From a checkpoint of a small image classifier.
Model: depths [3, 3, 9, 3], widths [128, 224, 384, 672].
Training: nadamw at rate 0.0026, 18400 steps, batches of 384, held-out accuracy 100%.
Rows from block 10 of a small image classifier, named by matrix and row number. Each number is 200 + 40 x the weight over its row's rms, rounded and kept within 0 to 999. All counts start at 0.
After each channel's rows are labels from the 100 images, of 14848, where the channel reaches its highest value: "responds to" is what is common among them. Only what is clearly more common there than usual is listed. The data: rendered made-up planets.
# r30: branch 2 reduce pointwise conv (model.blocks.10.r3.0.weight, 96x384x1x1), inputs 192-287

r30.19,209,215,253,264,195,200,220,210,181,269,204,148,196,185,195,146,200,191,202,238,220,206,199,194,284,255,260,224,216,242,246,268,252,215,205,212,148,198,211,156,143,180,254,177,233,173,209,205,107,178,117,182,127,202,197,233,172,98,215,211,190,190,171,195,105,211,198,105,213,167,132,173,209,193,161,137,153,118,223,200,203,96,229,162,144,108,147,196,166,176,162,75,198,173,90,215
responds to: moons: zero

r30.11,154,209,188,233,199,201,198,203,248,264,221,165,201,295,205,222,199,170,201,203,211,228,200,195,168,203,244,183,194,198,220,204,237,202,207,209,175,199,172,227,154,195,153,144,219,172,203,199,150,236,294,254,300,284,197,221,232,266,258,196,196,229,266,255,281,145,199,201,161,282,152,239,121,241,254,138,247,305,221,201,198,270,151,255,279,214,258,246,272,275,246,244,238,253,280,196
responds to: moons: zero

r30.79,269,214,251,127,195,198,120,184,150,226,200,160,208,97,165,228,200,223,176,133,201,189,200,194,243,233,130,181,117,169,176,212,124,188,177,130,152,205,246,103,150,308,175,86,207,234,209,220,191,167,203,150,190,165,199,207,195,209,161,199,204,232,254,124,206,185,197,228,175,183,206,265,185,148,193,214,229,200,167,200,207,221,169,183,185,137,158,169,160,172,138,195,201,174,223,229
responds to: moons: zero

r30.8,183,229,204,238,197,200,232,224,272,243,238,196,193,276,197,247,200,182,194,188,216,258,199,195,202,194,233,195,231,284,210,246,289,196,228,211,199,199,164,260,182,203,176,172,187,186,172,210,195,271,281,291,280,276,199,212,218,247,225,190,190,288,266,272,271,144,195,240,164,262,182,245,146,291,231,163,272,287,219,200,194,247,152,253,309,205,284,279,265,259,270,231,258,291,259,184
responds to: moons: zero

r30.29,205,198,254,210,195,200,211,236,248,284,285,182,201,280,209,164,200,203,192,229,222,181,200,192,251,250,225,185,177,222,206,261,248,233,176,222,190,202,174,197,158,212,266,164,219,120,202,256,150,267,247,265,225,283,200,214,193,203,254,193,190,185,177,274,235,189,202,169,218,268,157,147,186,283,246,145,183,223,290,201,196,269,210,255,300,184,271,276,272,265,286,172,232,289,198,188
responds to: moons: zero

r30.47,212,264,158,274,197,200,268,205,175,278,174,95,202,260,212,181,199,232,203,273,208,216,198,202,196,235,309,223,219,218,232,203,203,234,221,210,105,198,230,187,119,161,267,134,180,168,232,254,110,183,143,180,112,182,198,234,104,119,196,210,189,176,205,134,132,236,202,61,245,157,152,196,235,175,127,152,187,117,199,199,206,152,253,144,141,143,152,192,152,185,183,124,174,170,124,232
responds to: moons: zero

r30.44,201,197,191,218,202,200,213,222,264,255,290,183,193,289,192,212,200,181,196,169,223,251,199,194,198,198,225,192,191,250,214,248,258,224,222,197,187,200,162,241,166,183,191,132,191,193,179,236,212,278,288,291,294,276,203,212,225,245,219,192,194,238,245,274,273,135,199,225,160,261,178,222,116,285,231,152,248,288,239,200,198,265,146,251,316,208,283,277,273,263,278,229,273,288,253,199
responds to: moons: one

r30.38,183,246,239,157,191,199,149,145,201,161,212,225,198,130,171,176,200,162,189,165,177,167,201,198,206,180,117,202,216,127,211,176,145,193,149,163,201,201,191,182,214,242,214,236,143,147,187,165,164,233,234,239,269,250,198,213,200,252,150,199,192,196,158,237,274,111,198,197,115,189,134,139,139,251,187,139,181,259,206,200,203,192,105,204,266,243,288,274,177,184,246,238,284,251,215,196
responds to: moons: zero

r30.74,191,199,212,230,202,200,238,242,254,273,260,206,195,272,206,226,200,159,189,202,241,249,198,195,230,212,256,190,192,261,223,230,263,264,236,203,212,201,158,229,189,191,203,159,191,165,166,251,209,264,296,273,291,278,201,213,228,257,244,193,197,199,254,257,272,133,196,239,147,262,175,239,123,264,232,169,260,298,222,200,194,258,139,250,294,212,269,260,261,263,266,250,258,272,272,177
responds to: moons: zero

r30.33,188,203,206,220,200,200,202,225,242,280,253,170,196,294,202,204,200,159,199,185,238,224,200,195,180,206,224,176,173,198,228,217,200,226,208,184,179,201,152,220,157,207,210,138,194,173,168,208,242,268,296,276,295,283,201,213,242,260,236,192,196,220,235,260,277,122,197,217,144,280,146,226,99,267,241,130,250,296,238,200,201,277,128,258,294,230,265,259,277,276,266,248,257,275,262,191
responds to: moons: one

r30.89,164,162,231,232,199,200,218,227,212,246,253,208,194,250,199,218,200,163,198,178,248,237,200,194,198,173,237,188,152,229,193,250,231,208,209,183,217,201,145,226,206,168,190,204,200,145,176,194,201,297,252,288,236,297,201,194,183,212,204,192,195,248,261,306,263,200,205,202,214,291,207,238,182,317,245,180,255,247,252,200,194,258,207,278,326,154,268,307,285,291,317,195,231,335,207,181
responds to: moons: one

r30.13,204,287,191,282,202,202,266,177,162,264,186,156,197,250,211,138,200,219,204,250,180,220,196,202,206,211,302,205,229,234,231,244,218,208,229,233,164,198,216,195,168,145,244,184,186,169,204,249,155,160,144,175,142,205,198,231,163,125,191,220,191,207,137,181,117,259,201,63,251,163,161,140,242,184,162,159,133,135,206,201,204,124,276,159,144,115,155,200,162,172,162,104,165,183,116,210
responds to: moons: zero

r30.93,203,210,207,173,196,200,168,153,206,172,185,245,197,167,204,193,200,179,185,215,216,209,197,203,200,171,194,191,165,193,215,151,221,192,145,153,241,199,183,168,269,207,251,236,220,187,188,202,205,277,239,255,288,249,201,182,219,237,156,204,191,180,210,240,261,179,198,192,202,262,176,177,134,259,255,152,225,290,215,200,201,273,202,262,251,220,270,261,261,267,268,213,257,270,197,208
responds to: moons: one

r30.50,182,186,223,223,202,200,188,230,235,265,263,190,196,289,206,196,199,170,202,183,224,220,198,194,194,204,220,191,153,205,213,237,213,243,211,172,192,200,160,226,176,212,206,145,195,163,175,208,220,262,295,278,298,285,203,224,241,264,241,192,193,244,248,267,281,136,197,250,153,275,152,224,105,267,243,140,252,303,240,200,198,275,140,256,305,224,273,263,277,272,266,250,257,274,263,187
responds to: moons: one

r30.0,193,189,220,232,202,201,231,222,267,250,237,203,193,272,205,213,200,165,191,194,195,210,199,194,160,189,252,174,186,256,234,232,253,229,220,187,207,200,156,227,191,196,190,149,216,164,171,240,183,285,296,291,292,297,201,222,211,243,222,194,194,256,246,282,291,127,196,185,147,277,152,221,110,295,236,140,252,294,222,200,197,286,137,260,310,214,285,293,279,275,294,237,275,305,259,203
responds to: moons: one

r30.35,161,198,225,167,200,200,154,202,190,235,236,143,196,173,228,163,200,193,185,222,228,170,197,194,202,225,197,209,196,139,129,229,168,249,140,198,152,197,201,182,167,138,284,152,190,127,213,192,207,182,172,180,202,252,200,193,211,203,208,200,196,178,76,193,176,249,197,136,248,256,218,171,241,159,220,218,124,160,238,200,204,155,250,236,169,163,192,193,250,263,173,152,220,178,152,221
responds to: moons: three

r30.22,205,207,256,193,193,198,194,215,91,169,188,194,196,154,195,167,200,190,216,136,140,144,199,194,203,172,176,211,166,142,144,279,113,223,190,154,196,200,236,171,202,220,165,218,213,215,241,173,164,174,123,186,145,147,201,187,202,126,229,193,198,176,213,162,136,225,199,216,226,124,282,229,245,197,164,288,220,130,101,199,197,121,214,173,170,142,121,143,139,132,129,144,176,150,115,196
responds to: moons: zero

r30.1,184,229,220,229,196,200,142,189,241,182,257,148,189,205,214,209,199,226,191,194,209,210,198,196,145,167,231,188,230,231,184,225,265,154,163,159,139,201,248,156,153,256,169,193,206,198,215,195,125,278,233,271,197,240,200,207,164,171,175,192,193,262,271,241,227,173,197,212,198,225,147,247,152,306,209,141,259,230,204,201,197,222,181,237,267,196,243,274,231,231,270,229,193,300,226,207
responds to: moons: zero

r30.88,237,170,246,200,191,199,207,219,173,133,215,204,205,135,192,161,200,172,218,140,137,170,202,194,214,162,217,212,205,205,144,252,201,236,225,183,199,202,181,145,193,253,149,219,249,210,189,203,221,164,193,216,199,139,200,195,199,166,230,203,206,189,279,116,176,209,198,249,205,134,229,267,210,150,141,231,261,177,137,201,201,143,196,152,185,184,159,150,144,178,131,176,186,144,168,224
responds to: moons: zero

r30.95,183,186,258,245,201,200,226,218,258,277,223,161,194,277,200,199,200,176,204,197,222,258,200,195,233,227,244,185,192,201,230,256,239,257,221,204,172,200,144,249,151,209,211,135,193,181,178,222,201,269,268,282,260,281,201,211,225,229,229,192,193,237,240,264,259,146,196,222,174,272,161,213,146,266,240,156,240,259,284,201,199,262,168,245,311,191,275,273,268,267,272,202,242,284,212,180
responds to: moons: zero

r30.14,253,234,259,234,198,202,178,190,213,240,255,211,191,231,199,175,201,214,201,233,209,167,200,194,215,230,231,192,160,204,193,205,210,190,193,180,218,202,219,172,207,256,254,181,212,173,192,248,195,308,232,303,220,269,200,213,193,181,261,192,184,182,203,286,262,219,200,172,230,236,162,177,203,265,219,157,205,208,266,201,195,243,232,238,303,164,270,330,246,244,320,147,258,330,160,229
responds to: moons: one

r30.18,241,194,247,186,196,200,215,224,141,177,190,219,196,154,195,148,202,164,217,139,160,159,199,199,219,174,201,209,184,205,152,238,162,236,250,149,224,198,186,148,222,260,142,254,253,224,192,206,171,172,184,216,189,139,201,179,193,178,244,204,194,193,247,130,166,204,202,267,198,129,237,234,218,189,148,243,239,179,130,199,197,181,191,155,204,200,191,167,114,136,149,184,198,158,168,234
responds to: moons: zero

r30.64,159,200,219,225,200,200,215,224,250,242,229,168,190,310,211,232,200,176,186,186,245,247,198,195,193,187,235,184,201,246,190,251,247,232,202,197,175,200,161,249,157,185,195,154,184,175,177,209,196,280,293,297,269,283,199,208,215,239,242,195,191,265,256,285,275,136,197,239,157,264,151,244,123,303,232,144,271,283,221,200,199,272,148,254,328,194,281,298,273,258,288,220,275,312,240,194
responds to: moons: one

r30.46,192,193,220,220,200,200,216,222,256,270,279,170,194,259,201,213,200,170,202,188,209,231,199,195,189,195,223,187,184,247,231,228,248,216,220,195,173,200,157,223,152,204,169,128,203,184,180,211,236,274,288,281,298,278,202,209,241,255,243,193,198,256,246,270,273,124,197,238,140,263,160,222,95,276,243,142,254,298,226,200,196,259,129,255,298,234,272,267,273,266,267,251,272,282,266,189
responds to: moons: one

r30.86,163,191,208,205,198,201,193,227,246,233,236,194,191,276,216,191,200,166,193,197,212,250,198,197,164,200,213,170,160,201,212,256,231,246,181,180,198,199,149,219,175,180,192,136,199,158,159,210,190,271,294,289,263,270,200,216,214,229,261,194,195,228,240,269,277,156,203,243,175,252,161,220,131,280,229,142,252,288,244,200,196,285,168,243,317,229,265,275,269,260,280,232,252,289,252,173
responds to: moons: zero

r30.55,195,208,186,257,199,200,230,231,256,254,241,186,197,285,216,222,200,182,201,181,192,229,199,196,169,186,242,192,190,269,217,243,272,226,228,201,183,200,172,249,172,198,183,149,211,175,182,220,213,287,279,284,289,286,203,219,223,236,216,193,198,254,253,277,271,138,195,199,156,263,171,234,131,278,233,154,265,286,225,200,198,253,146,258,309,210,276,283,266,266,284,234,257,294,247,200
responds to: moons: one

r30.25,168,196,234,226,197,200,203,212,251,248,227,161,194,271,214,197,199,192,193,191,207,213,198,195,221,205,248,180,179,198,223,234,236,235,197,185,171,199,167,213,147,214,151,135,216,158,213,222,159,269,278,281,277,277,200,221,227,243,227,194,195,200,262,255,268,144,198,234,169,267,144,234,117,265,240,135,261,283,229,200,200,262,161,252,296,193,265,270,266,264,270,228,250,276,249,179
responds to: moons: zero

r30.62,231,200,185,180,196,199,146,190,185,231,184,200,208,141,174,192,200,183,180,174,204,178,200,196,242,202,108,204,185,158,182,194,144,187,150,176,195,203,173,150,183,180,178,135,182,179,163,187,217,189,175,148,174,218,199,198,189,190,220,204,206,234,191,189,179,234,200,242,225,233,210,218,206,183,232,216,206,155,213,201,205,172,223,214,136,183,136,192,204,213,159,189,178,174,177,222
responds to: moons: three

r30.43,208,254,214,269,199,199,263,210,175,241,224,158,199,273,211,169,200,224,198,235,247,214,197,197,253,221,315,223,238,236,235,301,245,277,221,222,162,197,224,173,164,176,287,178,186,181,210,253,126,170,145,177,139,213,198,232,159,109,202,209,193,213,188,191,128,265,199,124,276,162,179,173,253,203,164,185,151,135,180,200,203,141,295,153,149,108,175,174,154,182,165,88,220,172,109,205
responds to: glowing rim; moons: zero

r30.56,235,168,257,175,195,200,186,221,143,140,186,176,205,151,202,169,200,198,222,145,181,144,200,196,222,180,203,200,201,179,142,279,149,209,207,162,184,198,201,153,180,268,155,198,229,219,206,190,172,175,176,207,210,176,200,199,188,186,219,195,205,166,260,122,177,220,199,241,215,160,238,262,220,169,170,244,252,182,120,199,199,167,210,186,186,175,147,172,156,177,151,197,201,162,164,224
responds to: moons: zero

r30.84,190,97,224,219,199,200,231,144,210,206,226,199,193,216,202,182,199,221,196,216,146,122,198,192,210,180,253,200,179,204,164,207,240,251,213,220,202,200,227,188,189,242,229,156,195,145,209,262,135,287,244,297,247,291,201,195,207,221,211,196,197,210,190,267,258,188,198,196,217,275,144,179,146,275,245,139,235,250,253,200,196,248,215,258,300,193,288,299,276,276,300,191,244,284,223,236
responds to: moons: zero

r30.7,140,177,181,158,198,199,147,145,119,226,195,269,199,192,190,157,200,122,186,216,151,130,203,201,212,137,114,205,186,145,166,155,194,178,180,169,276,203,137,154,267,144,166,181,151,123,150,139,195,199,255,279,276,189,200,192,159,283,215,197,211,160,246,201,271,132,200,171,152,182,149,197,126,193,187,150,219,276,186,198,194,140,142,188,195,295,295,204,193,164,189,266,183,199,274,179
responds to: moons: two

r30.75,235,183,182,284,199,201,236,220,157,221,192,158,208,231,205,200,200,170,199,213,142,228,203,202,234,176,276,206,221,251,253,196,192,242,240,195,154,200,231,143,144,233,200,166,212,179,220,262,168,162,123,204,105,211,203,193,227,121,211,200,195,226,248,184,131,230,198,135,218,181,240,220,243,204,195,237,192,116,128,201,203,116,208,180,256,93,224,202,207,193,219,109,233,204,136,223
responds to: moons: zero; glowing rim

r30.37,186,197,201,222,199,200,192,198,264,278,265,176,193,278,203,227,200,185,202,181,219,220,199,194,193,184,228,196,203,250,196,246,233,197,206,184,172,199,176,221,162,220,185,179,179,179,184,200,196,293,251,294,251,278,201,213,223,231,194,190,189,245,242,281,256,174,203,236,184,263,172,247,152,301,231,166,267,277,227,200,196,240,175,266,312,187,277,301,269,255,282,197,260,303,221,188
responds to: moons: one

r30.63,166,193,255,218,197,200,197,203,245,256,207,168,192,279,200,199,200,178,202,185,213,209,198,194,204,202,229,177,173,199,219,230,219,233,195,168,174,200,160,202,156,206,160,135,220,157,195,207,177,277,282,285,262,276,201,217,235,225,215,193,196,217,266,266,260,131,197,247,157,267,150,246,108,276,242,138,270,266,213,201,199,272,145,253,306,187,276,275,269,263,278,213,263,282,238,187
responds to: moons: zero

r30.24,171,176,216,229,198,200,209,213,263,246,233,155,195,291,212,193,200,192,199,181,221,209,200,195,195,230,242,200,170,222,210,244,237,244,219,193,169,201,159,243,139,204,220,135,172,152,188,262,172,275,275,286,267,299,200,213,221,234,228,192,193,221,224,274,265,149,197,197,181,281,144,205,138,286,252,139,236,261,254,201,199,282,172,260,306,188,273,287,281,274,287,204,239,297,218,199
responds to: moons: zero